config.yaml
vocab_size: 30
arch: "repvgg"
optimizer: "muon"
batch_size: 64
Rows from block 4, named by matrix and row number. Each number is 128 + 32 x the weight over its row's rms, rounded and kept within 0 to 255. All counts start at 0. Numbers have three digits each. After the name is the row's rms in percent of the matrix's.
# c3: 3x3 conv, stride 2 (model.blocks.4.c3.weight, 128x80x3x3), inputs 27-53, a 3x3 kernel for each
c3.76 102:089083138132124118150096127079115145117126138138135107096117162170113086148074114131201157105098160170078113110081133088102158062122157126061122101129149140111125175104080166125100127141192123180126134146141097126130117119153136115135169176120137126114129113146101125111143159059155145093097109130123143142137107148114145140094126081074116119089095137080121090110119106088110138127157087148122106129094117151207150226123153213150108139155096144141127130108128135157164179161171138132127162154096144137127094058135164124109101121097070104144106193105112138078151110084110100173084135099161133137145116171143115245166113163118114138090170072142147090165139059167112133160113109136078051105101149000135155115136117141120100131153111
c3.77 103:106044138132139136107150195169185127182147153105128119134141131072128157143140147124149145095085136131107139097090187099149173110142176175162139117118164145114156035095160042107136108120164153160137130135122150111150095139146082084149130058098087108149122141136095096108153178110173110126124134108133108041072167118170185097127117064162156077079161056125130046163106082150121087085065113046116107081118121135171163094052084108092115118093126155107103099107146116126160092135113100115104131111115146112092185105111084055100159098176185158135156167098156124187133156147189180138150098170201107114112124138119118112139101099164167141176108194138124168188131120159145053168119060119122098112077088084046146106132163154117172104103146
c3.78 100:178142090132140146088129172137090110129120119121170142101110158089136110092080103156169152106158065111137066093128118112145126131097130135127184136124189103144133153142081146134098167191137144125109114097197137174179051081075092135134195141106133142140133133115125131131102095114096108137102112115138146119070106135039069125124127105140149124077098103070085061126118067140207139060113122121110138111141138101198165143137123164166173129140191146134160119086118074134138099117166097136144137177097139166116120129153114108099082122183063110109169125190102123171016111130130110034151128134195176104168154094155141088186110121101068105084112141091100125131132140119153114104107038105092131075115170153076154145126151130132152144151171
c3.79 098:152124105167170092187159125151140137115126099105108088084142117116126101156159118109117144112085162111092123090147130151127129144126130118127112134085125128158100117154135118127077167146107134140149135147122130134154183200155172130143149138110115147123108137117111141105144140072133124149119131108098126154151080113164096184122145170182140146127136070190218148129117092135107118081152132078090108134153151202131165226109121136145126184134132113157094097144124137146164119100086110154067122167197140106132118151173084075083086134109164147110183115097182126172142159131131117143121153175180127144082121187075094141123141093207176144189126194184142166084101104152132158122156154076061141112077154082108133139136122145137150127151120
c3.80 098:120121124161117108115096155069085112117104111130060094139158186180114130155184083117143162109134142108135161131116098140119131197119108141088095170092105152117094125098114147110092141136154067155147108123158175090123111146132132129131124132140211192175164136057162154117111121095111111105115117117107113108138102107198120051125140165114121138077129169133142099122149094228162130119114090156115157172175132142092118118110157133127136119116130134117137217115149133148180162151149166143159116096130151126124125138138129121121113095136151171216169104082123100092095106178163105091146105083129206193156127151151135146125130111152164098129104100124116102106122103157097110148185102091106123102107116094181184116136116080125112079117111
c3.81 098:106129150076121191076107174134147149109151140125154145157142128159130144098149147153153115077104123128143161087139158108127194135154138129147158153152194139135164110144142140153123094108168179147143149140113141152142147161164109121152138144155169173145158151106131125129176104116190141103170103111204146117095106175108135137147063125198094104188153115120051089145108067099114149164102123162098110089113088170115130212147101110157104126112094119136122136146092158135098160133079122112095095107143103142096151181105102162156121130151093106172124200212142109213147128146057083157106111172089188217096116204108115153125127127125173190141103118207131056158131104167137080144173098093047081079097069140140143079091133102110138120076100
c3.82 100:128104098127099054175180032171096075166092108149111108093131161139115150162116147131166213070136186125188161129111090109093026091144079173143104156132096177159094141132149149130148112106105119094140154162097141141090112093103071121160118101178159131126142145126126131126070108126089128173142157170152155104123142105166142054144091114094084102120120137162119098188170043138141106103123111106130091125119077163180166191160201158083150099178191129114166127127169094125136089092065096095102097105094159129113124077101143145166184129023157133108151172133175153126154150161181123137158133144102128151141109150176169146150131094147149090167133141158155222101108057076131136116135131144097072135096059117129117202144128152110126112092112
c3.83 101:202149108160131075193144076203155123162147101123100167123108074080090118124082178102125128084157114096161095138094107136128103124160086153160112194145111178113124116153169135131199113137176144121122175083092123091108108144181079145086107120120085095128090108143103122134149180107164093097139152058078126176126159155181073115095149153116111115145125121133111102153138105113116087106130134125142101156159099050089105094124087089131134169139081148119058101111111114125109123138109086110098143142133162121086154146152092168143113148182107137121126095134110117093093153156093165174098149158082078162134115177148134170200171111141107088061137117136162166078132182085154146142196054119238087199125115165139092098146099122092132113096107
c3.84 104:102168150103131157067106138148118128117107119141170152205166174181131107131131060105148088166112114107161156153129125141085096110100145195127069143138118150122118121144131137111162112152173076063128139139109079161109108116148135120196149100152137119142134126117125124114106133147148107149118130136119164131113138109113122127108145106116102058106080105109083040130085079152155120138145112148116133134146108115096161182144182101109120068132102063162115114131149122126131129121113115120084124093162201129098160154059139139146119156154099173193109181120156131112086148138198138144146144128125159125141139143133136088114121090141119190189090122145111100103103125167081096098148138171152114157096001152093020113107134099103134114081139
c3.85 101:136159121109106128127068095162133102179121094169128108126151093185127109125102044116123063164166128111132090140113117096136168106143098131136108148138119192126107085153129136167138145143131074151180100105138069103118093140120059106157129123123108116132158123123130153120135119106120124125126171133125116109096128157130109117113106143151096101087094082129123140142150161152255185111101086115090074130131117036085118114156090135182138095156094139157126120168099107104120119116148124177140107109133108132155149146211083193103109114130151047065095121123052110148120078070146151136122133128125079116123108125149128125122100131104135149086104085083135073158126130168160081210204139135055149102120092180066144131160183080142178125100109
c3.86 090:099085100136081099065161088155152213113157150104152207127113139101127133130188127154182161142146162121138159110112109183140124142103153121144131094090074141134123169141166145102143124070100081119145108127149110121090134134119127130160114113117133139125106079080180146150121156167121151151145151097086118150116120124157137138163145173118141157156107151102131121210145133151116142234117107170129129207123133018159136023153142041156114164112151140115154189113127166154147124138152131164120135105078128144070125116106125166115088130107116116057133158173153136162139142104169122189134141140137069101140186149105167138137191112108090092118117137081128086117159138103148096176168188110124143155111118205130216118086098109108120103090066
c3.87 102:140072115111080110193139118060091095129083117169139093124117124147125148157138153154124156193085075131119080116071154125116123144073172081112118127110109139127129141134101120150128115152107159140103111102120103151141129136126161138193096124174115133160125152137125171181117157111130136149151111128168123119157102130188146127074058093059109080091096115122139182122149134126112113119085111129093128099131162151087137094133157092129170176100104178147158200206112130096095093141142113144145154204142149168116140173170112100086163079128108149107155141079173133131212111075112128098096146121053150167173108129120136085087130198150178147104134166128183125163153157160118116133078117180066137091114074094081043115146136123149108149107113
c3.88 098:149172164158148114148111091096129101136131140150136105094167167076119109074099095143183180094090157138096149137100059145118104134107100138107088101117173148131146077175166149108159159154170105139146168134118212154108122109150179073192106136133137116118126111113149167146161140103147133061177155126095152180149156184170131104093138100117119083107100138149144087122111127137174103110114125145094078121117105167088118126056078141127160124136156149153172148148088110112065191105068155138140108096136126139159159073177121077138084142135125099091124112170118146172153112175146157116151134086126187160153141146119130131102109128115153134157110150149097160114132083111092098134108147110052111125134055079066156121104105140115088091161091
c3.89 101:113089135105097128112113118136132141121145085107196097190150129107148113130101116167161078112137093159166140140119123120116102101068186113110073117128133162149106070109136075142162127118204137120133149146165085129143171133187118105143128106091169120075085131112109101118169140143161140132102140239185129143176122143158156172099154161114144157133138116124116103084119157139169224131118113082095095079157182112049067129103125124069047115103104136113136146176163093131091126147156135154136109159117147150210142125146158127123112115153109113164140192160178166133153122155107116172122134133131024074167170118121103101076106136127114123132134196141142173088080122136114172161096190094231237067140228113090118130148145161132120150123083
c3.90 100:050101089150128086118098128136093171158137134130097120138181223099145140119090112106147174081150081100079142158154145132085105061106122137131135104140128132116120099120125109105136156123124129064178137119097150113145129139178105081131111154111111123093107123134153147140149063106121100070139144172184137166137198157111080090155094141107096124099115121093083144060084120166120118102131155094133175107130142107101056104110111169085080191141167118141142147163158138110140126142107086105122100124125068133172063172142180157188115152180104099103174166100148158138159143149110129121118141143113148142078137123096118106079112182194181146160144095071095104159127147150113147111108111157163151102109109118118163123118141188196142097104138
c3.91 101:149131186176083189144102144074086126105152097117149113080109199119118185140111117108120127042094120149138115166148171148045125121121215148124131116135156127102163107140125120134101142144135060122155149130127149124138080121106131130142120146144095139119083108123107127127154130147168128149179182099087051179149096166158116102099075153100105160102104156099139184086147110133139116138133152167117110172148119163135149171127106145140145148133116170165126146150079120117141090116121114084104169123092112155138104129150061136129089094078170107119147112152108116149137084096103097090143138088161127140183109149149109127155171166152179132073083085120106140144196115119176154127127148155170146116164149085177186100145169105094155118089100
c3.92 099:100144128106111079128116112147161156134128140126159095186125091201100092201131045160121105189085102166107094089177146107169161115162161119141151109137123162199125085079091140150133157142164120081122133118093128146158134167167155134155120172119099110124121130152163133115089123129164127186110104145155056112114093119154120102116165148087135174125129137075096077073105129084149138147125085117152123152096100100144164131122142184188145157127129207151104173087115122124094113133090090132070115114146127113142139078169131114130198128151222144111137095132206105100134142157118133101095145134183139161110165072090170070128177190077178201110137158105155131121152164156117187144131144105124167089147166102114211102152137084120131145113141
c3.93 100:142123122131126111101118153118124106104125137076067060100113106181172155198196132154099116102128116139141117165131121108170110127129150040086096099101147140165124101144119122145113189177162183136110148140091125100109186142134127110119149125128113085092154165127198194154144139108113110122120157124187148132173194138082103102105123101146147107124117086177143154161140114150113126127125130159135180174155148234165156149172133160194102134099129154135145151131160161105120099137181113118144133104169146101119076141105067107106061149119181172227117132183060121134176148137123132146115115113081065096140168133115156113101100134103122167110088135131093124126114116113114146119069096121076155198168129182146102192124111132119118091123126
c3.94 098:088127149042087127079072081153102130065116136086116140180142123144120164099155165179146115145099149139177158122122173153132129154095107089108109098099131112138086106150110133162132107153112091140149149104136159118169082123207088120146058157117100121131100106127152119082134135162169121118114079135149131080125089153163139217065131126093097123056139143196133104156111117114145122120110116137107120130108112075093149166124129109088171100123109157093108142101111122068104118101146115114143174175124164154159168142149140187117129162143064160178124127073127104141133086094141115126129121095145119144191132122146144099176145136089151151132110133178062062117110108160070082124096108147162165208127109146145135086106092111134071140112053
c3.95 102:124124162106114127135118112188199129188140110167136076157157167146184137140132113169156134141138160131043108110161136134129102138073060164148091141135146140164087206167156168121097101124126145122102058133083128193162115131102114124123143125069182216153144146131118108155144106104086097174144137201159143105097148131069109100122071095081108132113167199104154116162158177187187203114089092126114113143135112186186188140152165154108061114121117125130129150206187068151110103131124142130142149132141135142150145142206120118144115145064124118175200159134102113153123083137137111137164134100143178138112121121123106088133106131096098095140163114138109171153125110157113208170218207129041156132132097144185149137106146144109115132103134
c3.96 099:119111116138149161154172164078124137086113161098148184122116191088132095096124055105105169142100121129089077157075126158120174166102101105124175110116176088148150155154156108127130141162126125117099149145143105116144092119149132151161151135164141124151140144087132157127095126142153126084142100088101113126108139071060131037132144170105110209143119195123159094187084109122124166118092056138094130141127103063114172128110189141142085104190177187111169169114199096117130120134149099164162142158155153147142154179174103132116094143119088130121102118125175080073199093076100166142128184088076141179089120095135132191137121102122117127136112143171143125103122143152057183148126167181123186139107167109140221131115113143138110104082107
c3.97 106:144058128142097126113098105162137141141103163090120155121107090142139154093131088175117133123101196142135115115078128122134106104080107146125088120131103128134111154155118133140119134112118177171120118122122101102105139125110102115096108171109094119074136123110117128118195133131169140129120124140061068126111126127120112173101127121118113107099127089166159123126127078087115122161114084135126100163138118131090062134151107104151212147101097121147107112151085101093079120146089126150119137133105110150108122130160131140147136188219138112164142107147112117168118116184132186186081174115044107048167144140099128157158141135118106128136116102168148128186103117222125149119174146128189156136140095136076091156142079134124080098156137
c3.98 101:172180065178133092194135135106112145105138184137192176088103175166100157103102183092135170174144164210145141081138156131095090125129128080085158080127126111122148136134115135137130135163100129209110115163153103124108085100110043138185116193180103147172152137150117123143129120098165119178138123090115121108125075055181037098126118115104107137151139144095104091126101128129099076135114137129124104200143101165137213070108139164089131133131120116102093060120057132097133130122123143111126127126170138119118117097136108125183136127168164156103147119084129152183177161164109144130139146171084099104111116089167127103157115165174132111148183161197166172159107173128101178152088137109120065106142112122046138119141118095137142148142121
c3.99 098:115073039166149147124169211069092138088149164108165148095076049099090056130155093158173166139158123133203172019060000156111111122143116099150126136105105094069056106115107132126155137145151130122153182100144104102137098110109120110117176169123141127119111134147136132117125161183149112158116126105126101065100069091116131143075107153100129181137146126100089114100152155081125118139113121105117096115114101153113176137139120144114119131110150106131128144105137066100125129130122175121116117137156100126136161103098173080122114097167108122132132118083139117064167077075171106116162146128111169129161118094118110057145123138143147146189103142193106058167184204188179222148116107136071081138135090116077093153156150161141137122123132
c3.100 102:137143146181170121181200123128165150138148093159118079105105088127123090167157085107112138170128141162255153193119134152144119111108107105061140106086151143169140064136144088147139137227144106126115122181171139191232106143129128118127137089076135142128135128090105110078116107086107115112168160209100022115078115105161177036171154129188121101136107066175134146133107159093114179186141135137117134100043113097116109085134071043044115094116101145135120135171195143145134154142093098114085092132137164116188148100142121143143102145129195174098084088135088110146198224208160112106142134162129138159104096118120100134136137138121095117110146142132119103159147139143127115176132116178155118173133087115134064125129149191142142133102101
c3.101 099:177162077159153120153158139122149127045079139072143129124149106072123099095112158063073124119117064153123129149133126146110133130188150107108129105087153093063114148132158173162153120092113152147120132096107100085124204123136200134103177155083127106134115135153121126143201172169105111139082129159156127139141146157171152086086118148106129149130107121118161100134138116151154138144190102139109138118100112154095090131090110158119040093121097122117126113117157159118085075095115139126133145115117129133163089136126136174116188117130155144141105132165105126155129151176049116149163155248130128155109108098146136183178140174167175145149121130147143158131180141074123132138137052088132089118105135133129086091105133127125137139081091
c3.102 102:159143089152109056138084125116109103127069059151096112133115113144121117089124161118184154075128099102116246168126090127118125087090151156168119128138085164107115125170127174157151148117126155111172110131122148093067113129141116152094134129092172131152181150169123134147137129124140123113144151133099152150097136083154169109121091127099129179087122168117149210090130143129138054138099087104126107130112121123097112076105114111091000140134084129149113134155136129148127147136148110151110160074134140149124154187124108149121147137140071087108064117147061117101076146134141106140110131158079145141129087118090116139130151135198112150157110185104134171182130007153128068149112130138122121186152105141147152145162201152130176108128090